{
  "model": "sound classifier",
  "dataset": "struck, bounced, scraped and rolled objects made by modal synthesis",
  "train_examples": 78125,
  "gain_aug_db": 6,
  "n_mels": 40,
  "hop_length": 160,
  "input": "mfcc",
  "spec_augment": true,
  "win_length": 512,
  "targets": ["action"],
  "num_classes": 5,
  "arch": "convnext",
  "norm": "layernorm",
  "activation": "gelu",
  "mlp_ratio": 2,
  "inner_norm": false,
  "subsampling": 2,
  "layers": 16,
  "width": 192,
  "kernel_size": 7,
  "mixing": "mixup",
  "loss": "cross_entropy",
  "init": "kaiming_normal",
  "residual_init": "zero_last",
  "optimizer": "adam_atan2",
  "lr": 0.0016,
  "beta1": 0.95,
  "beta2": 0.98,
  "l1_shrink": 0.01,
  "steps": 14700,
  "batch_size": 64,
  "epochs": 12.0,
  "lr_schedule": "cosine",
  "final_lr_fraction": 0,
  "warmup_steps": 290,
  "weight_decay": 0.2
}
Rows from block 2 of a small sound classifier, named by matrix and row number. Rows with one number belong to one neuron. Each number is 128 + 32 x the weight over its row's rms, rounded and kept within 0 to 255. All counts start at 0.
After each neuron's rows are labels from the 100 clips, of 14976, where the neuron reaches its highest value: "loudest" is the band of the loudest frequency at the time of the peak. Only what is clearly more common there than usual is listed. The data: struck, bounced, scraped and rolled objects made by modal synthesis. In brackets: how many of the 100, against the usual share in percent.
# fc1: MLP up (model.blocks.2.mlp.fc1.weight, 384x192), inputs 128-191
# fc2: MLP down (model.blocks.2.mlp.fc2.weight, 192x384, transposed), outputs 128-191

fc1.67 [131 100 136 138 163 113 159 128 128 184 147 130 115 162 136  71 151 117 182 120  91  87 136 125 118 105 123 127 139 168 111 247 118 130 104 169  68 118 117  73 136 144 128 180 113 152 185 104 125  75 143 134 112 127 119 149 116 126 106 144 131 178 120 133]
fc2.67 [122 199 119 100  80 131 147  76  34 124 164 125 105 122 145 155 107 102  67 105  55 126 102 127 131  48 117 127  86 156 127 125 107 160 146  84 113 122 122  14 101  48 148 126  94 133 122 106 104 142  86 107 107 145 174 112 151 129 130 144 128  81 127 124]
loudest: 250 to 500 Hz (43 vs 19.7)

fc1.200 [117 155 176  97 173 129  79 128 127 123 127 150 105 128 130  90 121 128 116 102 136 127 167 123 125 197 142 139 116 130 137 172 125 121 124 181 178  93 140 119 137 139 118 103 130 110 207 127 127 104 169 123 181 136 147 127 126 169  95 129 182 127 127 183]
fc2.200 [133  73  93 131 123 141 136  79 129 175 114  95 111  77 126 133  70 133 167 137 171 122 137 125  84 133  81  56 130 107 118 142 102  99 120 192  68 129 125 170 125 126 130 126  82 119 122 163 123 134 104 124 140 125  63  87  96 118 105 128 131 110 127 127]
loudest: 500 to 1000 Hz (50 vs 22.1)

fc1.217 [ 65 125 136 126 158  99 184 150 115 156 117 155 119 138 137  47 173  85 164 145  94 136  96 130 131 121 123 147 131 141  72 195 103 193  70 158 114 141 127  92 195  93 167 194 126 170 142 114 128 126 134 203 118  75 128 117 124 142  71 123 174 157  67 114]
fc2.217 [105 157 117  97 113 141 128  93 125 117  95 118 155 161 121 103 125 127  79 131 115  87  89 101 125  84 122 117  60 123 131  89 121 153 134  93 128 111  75 103  88  39 127 119 122 113 130 108  37 100 105 119  89 128 121 123 204 128  54 143 126  95 112 144]
loudest: 250 to 500 Hz (58 vs 19.7)

fc1.305 [104 105 174 108 129 125 150 107  95 134 128 181 158  73  99 129 207 147 103 156 137 180 108 149 152 150  97 124 129 126  71 106 120 210 141 117 130 125 132  97 154  91 159 128 137 124  92 109 130 135 133 181 175 110 135 119  93 144  51 131 232 194  90 122]
fc2.305 [119 111 123 116 129 130 151  68 173 172  92 133 134 136 130 118  11 132 138 119 115 123 128 122 133  91 166  91 127 128 125 136 138 218 148 126 128 115 139 155 126 121 157 255  46 128 155  77 115 191 137 127 187 128 120  85 118 149 119 147 128 139 128 136]
loudest: 250 to 500 Hz (52 vs 19.7)

fc1.246 [156   3 104  77 175 112 134 126 161 125 130 130 111 164 137 126 148  97 128 115 116 105 134 115 150 127 106 129 127 115 134 129 112 125 125 162 128 121 145 108 253 102  14 142 140 142 146 112 106 128 129 114 110 179 105 133  95 115 121  89 128 130 152 122]
fc2.246 [129 222 128 106 125 135 130 140  70  56 121 138 127 111 112 134 156 166 105 125 146 146 138 140 100 131 122 154  91 121 128 132 153 141 150  57 153 165 122 117 134  98 149 127 129 128 168 199  67  89 118 137  92 130 169 154 108 115 132 117  92  79 150  85]
loudest: 1000 to 2000 Hz (25 vs 7.6)

fc1.269 [128  91 197 168 115  97 163 123 133 185 145 127 112  61 166 134  98 138 194 131 149 160  87  94 123 117 107 139 147 134 137 134 128 110 132 158  89  71 165 116 114 131 114 193  99 195 179 131 189  33 111 115 141 126 126 123 141 153  80 114 119 125 140 112]
fc2.269 [ 96 156  93 126 182 141 175 126 114  96 156 111 129 119 118 127 174  80 127  79  57  88 110 128 136 156 100 157 117 144 176 110 165  97 129 104  52 172 122  96 129 112 136 128 126 183  97 142 224 160  75  76 131 129 139 167 129  50 107 118 142 152 135 121]
loudest: 500 to 1000 Hz (47 vs 22.1)

fc1.136 [132  98 179 102  92 132 128 156 124 142 132 193 212 111 129 134 134 170 135 161 122 127  57 129 110 119  62 112 129 129 113 115  98 170 119 113 122 137 131 127 127 101  91 139 124 167 107 114 229  15 149 166 181  74 132 170  74 126 115 132 134 217 102 119]
fc2.136 [146 206 177  94 131 217 215 144 129 128 116 168 167 114 127 154  86 106 130  85 141 136  74 121  97 129 158 104 137 139 132 161 126 128 179 142 125 111 124 123 120 121 171 132  98 161 233 128 119 115 157 152  68 129  93 129 175  72 126 121 117  87 122 122]
loudest: 250 to 500 Hz (48 vs 19.7)

fc1.279 [151  60 175 169 147  90 192 128 134 153 152 126 123 109 128 121 182 155 179 175 120 100 128 124 125  44 111  98 146 128 123 128 124 128 118 136 111 120 120 110 142 140  57 204 105 181 132 117 205  53 153  92 101 127 117 129 161  85 128 132 129 173 116 126]
fc2.279 [128 143 129  75 131 155 150 135  79 106 153 134 125 120 133 139 136  95 127 111  90 129 118 178  64 117 112 122 105 169 137 125 125 114 147  96 123 129 120  84 131 124 105 128  26 192 102 141 129 139  77 132 128 155 164 129 117  91 123 127 137 122 131 117]
loudest: 1000 to 2000 Hz (31 vs 7.6)

fc1.228 [126  86 122 128 125 129 107 148 118  96 128 111 185 138 100 135 181 125  90 139 129 180 125 186 140 130  82 113 141  90 127 109 123 255 143 103  84 161 128 130 126  53 124 127 205 102  99 162 143 135 148 148 108  83 163 123 111 139 149 146 129 125 128 105]
fc2.228 [112 119 158  83 121 123 127 112 133 157 126 123 124 178 179 152 127  98 200  83 124 198 130 129  26 124 128 128 106 115 130 136 130 255 200 132  40 130  98 108 123 156 130 196  57 127 142  74 135 136  63 142 105 132 123  79 124 101 213 128 134 131 154 149]
loudest: 250 to 500 Hz (48 vs 19.7)

fc1.152 [ 95 130 108 166 226 134 207 101 150 189 163  95 144 135 164 140  98  87 221 117  93 130 158 125 126 103 176 112 142 140 137 163 126 123 132 166 143 129 116 139 130 173 138 128 119 140 152 171 128 125 132 111 115 134 115 159 106 159 143  89 120 125 121 144]
fc2.152 [ 59 128 115 125 122 130 115 125 129 139 126  88 127 136 126 122 138 127  83 148  44 142 124 130 188 130  71  99 106 115 120 119 129 166 122 123 140 138  81 155 126 121 107 159 123 123 131 100 124 166 146  92 135 126 177 126 109  90 133 134  87  93 127 198]
loudest: 250 to 500 Hz (40 vs 19.7)

fc1.163 [129 130 125 113 114  94  90 100 124  70 147  96  67 144 126 133 101 124  88 118 136 150 130 193 130 205 153 110  91  45 199 132 105 133 112 126 123 131  70 190 101 135 174 131 206 127 129 177 107 131 143 128 153 130 125 110 129 111 121 119 133 124 181 118]
fc2.163 [125  62 125 114 130 128 199 170 128 149 132 159 107 182 163 142 161  75 126 175 111  64 130 219 139 113 129 113 108 130 132 147 108 126  96 133 179 127 115 121 211 117 132 153 105 125 104 232 131 153 129 128 136 139 203 136 111 129 121  19 140 115 228 150]
loudest: 4000 to 8000 Hz (26 vs 4.6)

fc1.23 [101 116 106 132 117 115 139 144 132 169 131  73 173 140 128 120 152 149 129 199 130 142  73 128 180  57 138 187  64 138 138 134 121 127 157 127 135 165  78  95 127 147 129 203 121 137  90 130 223  96 128 125  87 106 121  75  94 165 167 115  96 123  97  70]
fc2.23 [ 99 126  34  89 129 212 140 135 128 170 142 139 158 136 144  93  95 126 117  22  76 109  90 132 102 112 128 135  80 125 148 126 130 130 128 127  72  90 110 125 104  99 168 176  56 127 140  58 130 128 131 130  29 114 127 110 114  91 126 129 124 117 124 180]
loudest: 500 to 1000 Hz (53 vs 22.1)

fc1.382 [167 128 117 112 124 113  63 124 244  85 152  96 149 134 125 122  50 127 111 102 255 129 130 128 128 155 114 147  96 101 123 125 134 116 128 147 127 119 147 178  78 133 131  90 139 123 127 213 124 128 145 100 147 129 129 126 128 114 120 147 128 125 255 106]
fc2.382 [126 119 131 128 130 120 167 160 174 128  88 119 131 164 202 125 171 124  70  99 122 103 138 141 138 125 146  57 124 124 205 173 123 115 131 145 138 110  74 128 200 101 112 158 120  95 128 176 125 139 212 153 127 130 189 138 129 119 128  51 145 135 254 211]
loudest: 4000 to 8000 Hz (26 vs 4.6)

fc1.261 [124 126 162 149 135  92 133 107 142 127 148 128 117 127 132 128 148 129 149 199 128 118 116  64 146  49 123 128 130 102 122 103 112 122 114 142 134  95 149 126 155 138  35 171 129 157 128 126 192  71 148 111 117 122 110 136 121  93 170  92 139 168 181 127]
fc2.261 [145 127 132  75 157 135 128 136  19 117 182 195  63 126 140 126 174  54 122 124 161 114 121 129  98 123 127 125 144 255 104 129 148 134 144 121 128 165 135 112 126 112  40 123  38 123 106 132 128 179  42 208 171 127 137 136 130  86 130 145 132 129 127 126]
loudest: 1000 to 2000 Hz (25 vs 7.6)

fc1.372 [121 130 128 169 123 127 107 115 199  93 180  56 131 120 143 172  80 173 110 120 132 151  88 129 163 137 119 133  72  76 166 133 174 129 136 133  49 131 120 158  94  89 132 128 193 112 144 127 156 113 140 123 127 116 135 127 141 123 168  29 114 102 186 110]
fc2.372 [194  60 141 121 128 129 162 128 135 139 140 140 126 106 133 137 172 163 129 133 152  89 212 126  99 246 135 128 166 165 127 118  56 129 121 169 124 154 146 109 216 177 167 177 118  90 109 179 131 106 131 146 173 123 154 132 101 131 140  97 167 136 204 133]
loudest: 4000 to 8000 Hz (32 vs 4.6)

fc1.229 [ 80 135 134 114 135 126 129 170 127 172 144 146 103 156 192  86 145 145 173 120 116 136 104 116 138 125  82 131 119 123 132 177 122 131 128 142 132 161 124  93 166 147 111 162 134 139 154 129 191   0 138 123 134 110 224 136 123 124  93 104 143 170 128 127]
fc2.229 [138 162 130 128 112 190 172 122 128 165  89 127 156 131 113 136 104 128 131  97 138 128  53 129  89 125 125 158 131 106 124 130 129 135 122 131 153 107 142 123 119  68 149 131 129 130 159 126 100  70 116 136  48 114 121 129 116 116 129  96 109  86 124 120]
loudest: 500 to 1000 Hz (59 vs 22.1)

fc1.133 [ 95  93 124 137 186 119 145 144 117 187 129 137  95 134 130 121 180 113 126 139 103 114 126 128 213 130 106 151 123 121  85 128 127 204 120 147  89 130 130 106 169 144 142 202 128 159 145  89 126 128 135 172 141 114 197 101 136  99  71 116 204 130  80 118]
fc2.133 [114 130  91 122 103 158 142  72 125 157  88 132 133 148 123 130 103 137 128 125 173 127 125 122 129  69 125 127 124 125 135 127  69 173 130  88 110 111 136 139  84  99 172 127 135  99 149 113  59 124 106 121  84  81 109 129 136 151 117 139 109 117 128 137]
loudest: 250 to 500 Hz (46 vs 19.7)

fc1.56 [125 125 128 125 128 133 124 118 109 122 116 171 135  75 120 129 194 167  95 151 149 162 103 168 145 152 126 132 131 137 128 122 141 182 129  99 131 158 158  77 185  91 131 140 150 111 129 108 128 129 126 163 162 126 151 111  35  95  85 143 232 185  82 128]
fc2.56 [126 120  90 104 120 117 161 109 130 160 101 165 123 137 130 119  75 132 140 133 124 132 128 124 134  71 139 112 152 102  99 145 129 241 160 126 110 106 152 156 127 128 162 201 129 152 187  69 129 235 140 119 131 141 110 128 132 140 119 146 121 117 129 177]
loudest: 250 to 500 Hz (49 vs 19.7)

fc1.38 [ 75 130 115 132 168 128 153 128 125 160 106 125 139 173 155  83 140 162 158 168 101 127 130 117 150  85 141 141 108 144 157 215 125 127 134 195 131 163 163 105 126 179 133 180 127 134 139 104 183  84 131 140  84  70 132  89 110 129 190 116 129 130  99 123]
fc2.38 [118 152 123  75 108 129 148  75 109 137 167 138  95 131 132 116  98 118 122  64  98 136  64 127 140  88 124 156  91 132 116 113 129 185 151  95 109  99 128 100  82  31 128 136  91 132 108  61  80 120  74 128  62 126 126 129 130 123 145 124 111  83 114 145]
loudest: 500 to 1000 Hz (48 vs 22.1)

fc1.8 [137 129 169 112 152 143 203 124 142 122 164 144  47  21 168 138  80 130 134  85 131 189 126 126 129 157  85 125 153 108 143 206 147 127 135 132 151 140 125 157 131 149 138 159 137 174 178 130 156  95 158 128 159 139 218 167 133 158  51  74 148 122 124 151]
fc2.8 [ 69 122 107 129 186 107 114 155  62 126 126  31  70 105 128 133 191 123 123 128 127  92 123  69 148 142 104 115 129  95 119  55 224 134 114 129  69 117 125 125 116 112 106  81 127 135 117 126 118 116 116  58 127 156 135 121 127  30  76 122 114 133 113 115]
loudest: 1000 to 2000 Hz (28 vs 7.6)

fc1.30 [ 75 114 134 132 138 120 175 152 122 172 121 134 138 130 119  42 204  87 144 153 114 137 146 152 131 127  71 142 122 128  29 139 106 231  83 142 122 124 114  39 196 131 142 167 124 145 120 122 104 133 129 186 134  77 146 120 162 132 100 131 193 149  96 114]
fc2.30 [100 154 134  86 126 199 129  71 130 122 100 126 177 153 125 123  83 140 123 128 124 130  71 109 101  90 161 102  69 127 186  95 110 130 149 121 110 105  77  81  76  93 125 127  86  84 128 113 111 120 127 116 104 113  78  83 194  95  81 147 126  94 106 126]
loudest: 250 to 500 Hz (42 vs 19.7)

fc1.90 [126 129 155 123 138 115  88 125 128 116 122 139 106 103  75 127 165 128 103 124 148 123 139 140 151 255 185 128 120 131  82 115 129 197 108 128 139 111 116 167 202  66 141 129 129  68 142 128  68 141 115 102 159 128 149 128 115 141 113 110 163 129 129 172]
fc2.90 [119  88  65 115 100 165 163 117 100 210 116 137 110 110 173 123  75 133 144  97  62 128 123 154 135 123 140 105 115 137 124 238 156 144 131 128 118 133  93 127 125 133 158 208   6 128 155  93  83 167 137 123 131 128 127 111  90 128 143 136 128 129 170 157]
loudest: 500 to 1000 Hz (72 vs 22.1)

fc1.192 [ 84 129 108 137 125  90 133 118 118 120  89 178 107 111 130 126 154 158 121 150 127 125 118 129 157 134  99 158 128 150 188 145 127 124  81 140 145 201 128 122 127 131 128 126 191 115 117 123 155 129 122 163  71 156 127 141  23 127 118  41 126 154 102 111]
fc2.192 [105 164 128 100 125 128  53 192 122 137 123 110 189 130 137 105 118 181 123  93 116 150 118  41 129 113 119 123 145 116  82 114 156 187 114 121 134 117 161 130 134 104 128 128 156 205 225 113 136 107 160 131 126 146 119 127 159 144 131 151 122  72 134 134]
loudest: 500 to 1000 Hz (45 vs 22.1)

fc1.341 [156 118 138 114 154 134 126 125 128 138 119 175 129  57 130 132 174 171 133 129 126 148 108 163 122 132 130 179 140 175  80 130 143 129 109 138 135 133 137 117 255  80 139 119 129 113 138  92 107 128 136 130 170 129 177  88  59 128 120  90 208 202 116 218]
fc2.341 [ 84 159 112 124 114 103 212 131 111 140 102 143 105 138 134 145 116 160 123 160 111 162 124 180 131  98 121 108 147 126  59 150 144 142  92 127  95 123 131 132 129 165 131 146 128 139 140 120 105 178  89 110 120 156 158 135 126 143  61 185 138 128 147 135]
loudest: 500 to 1000 Hz (47 vs 22.1)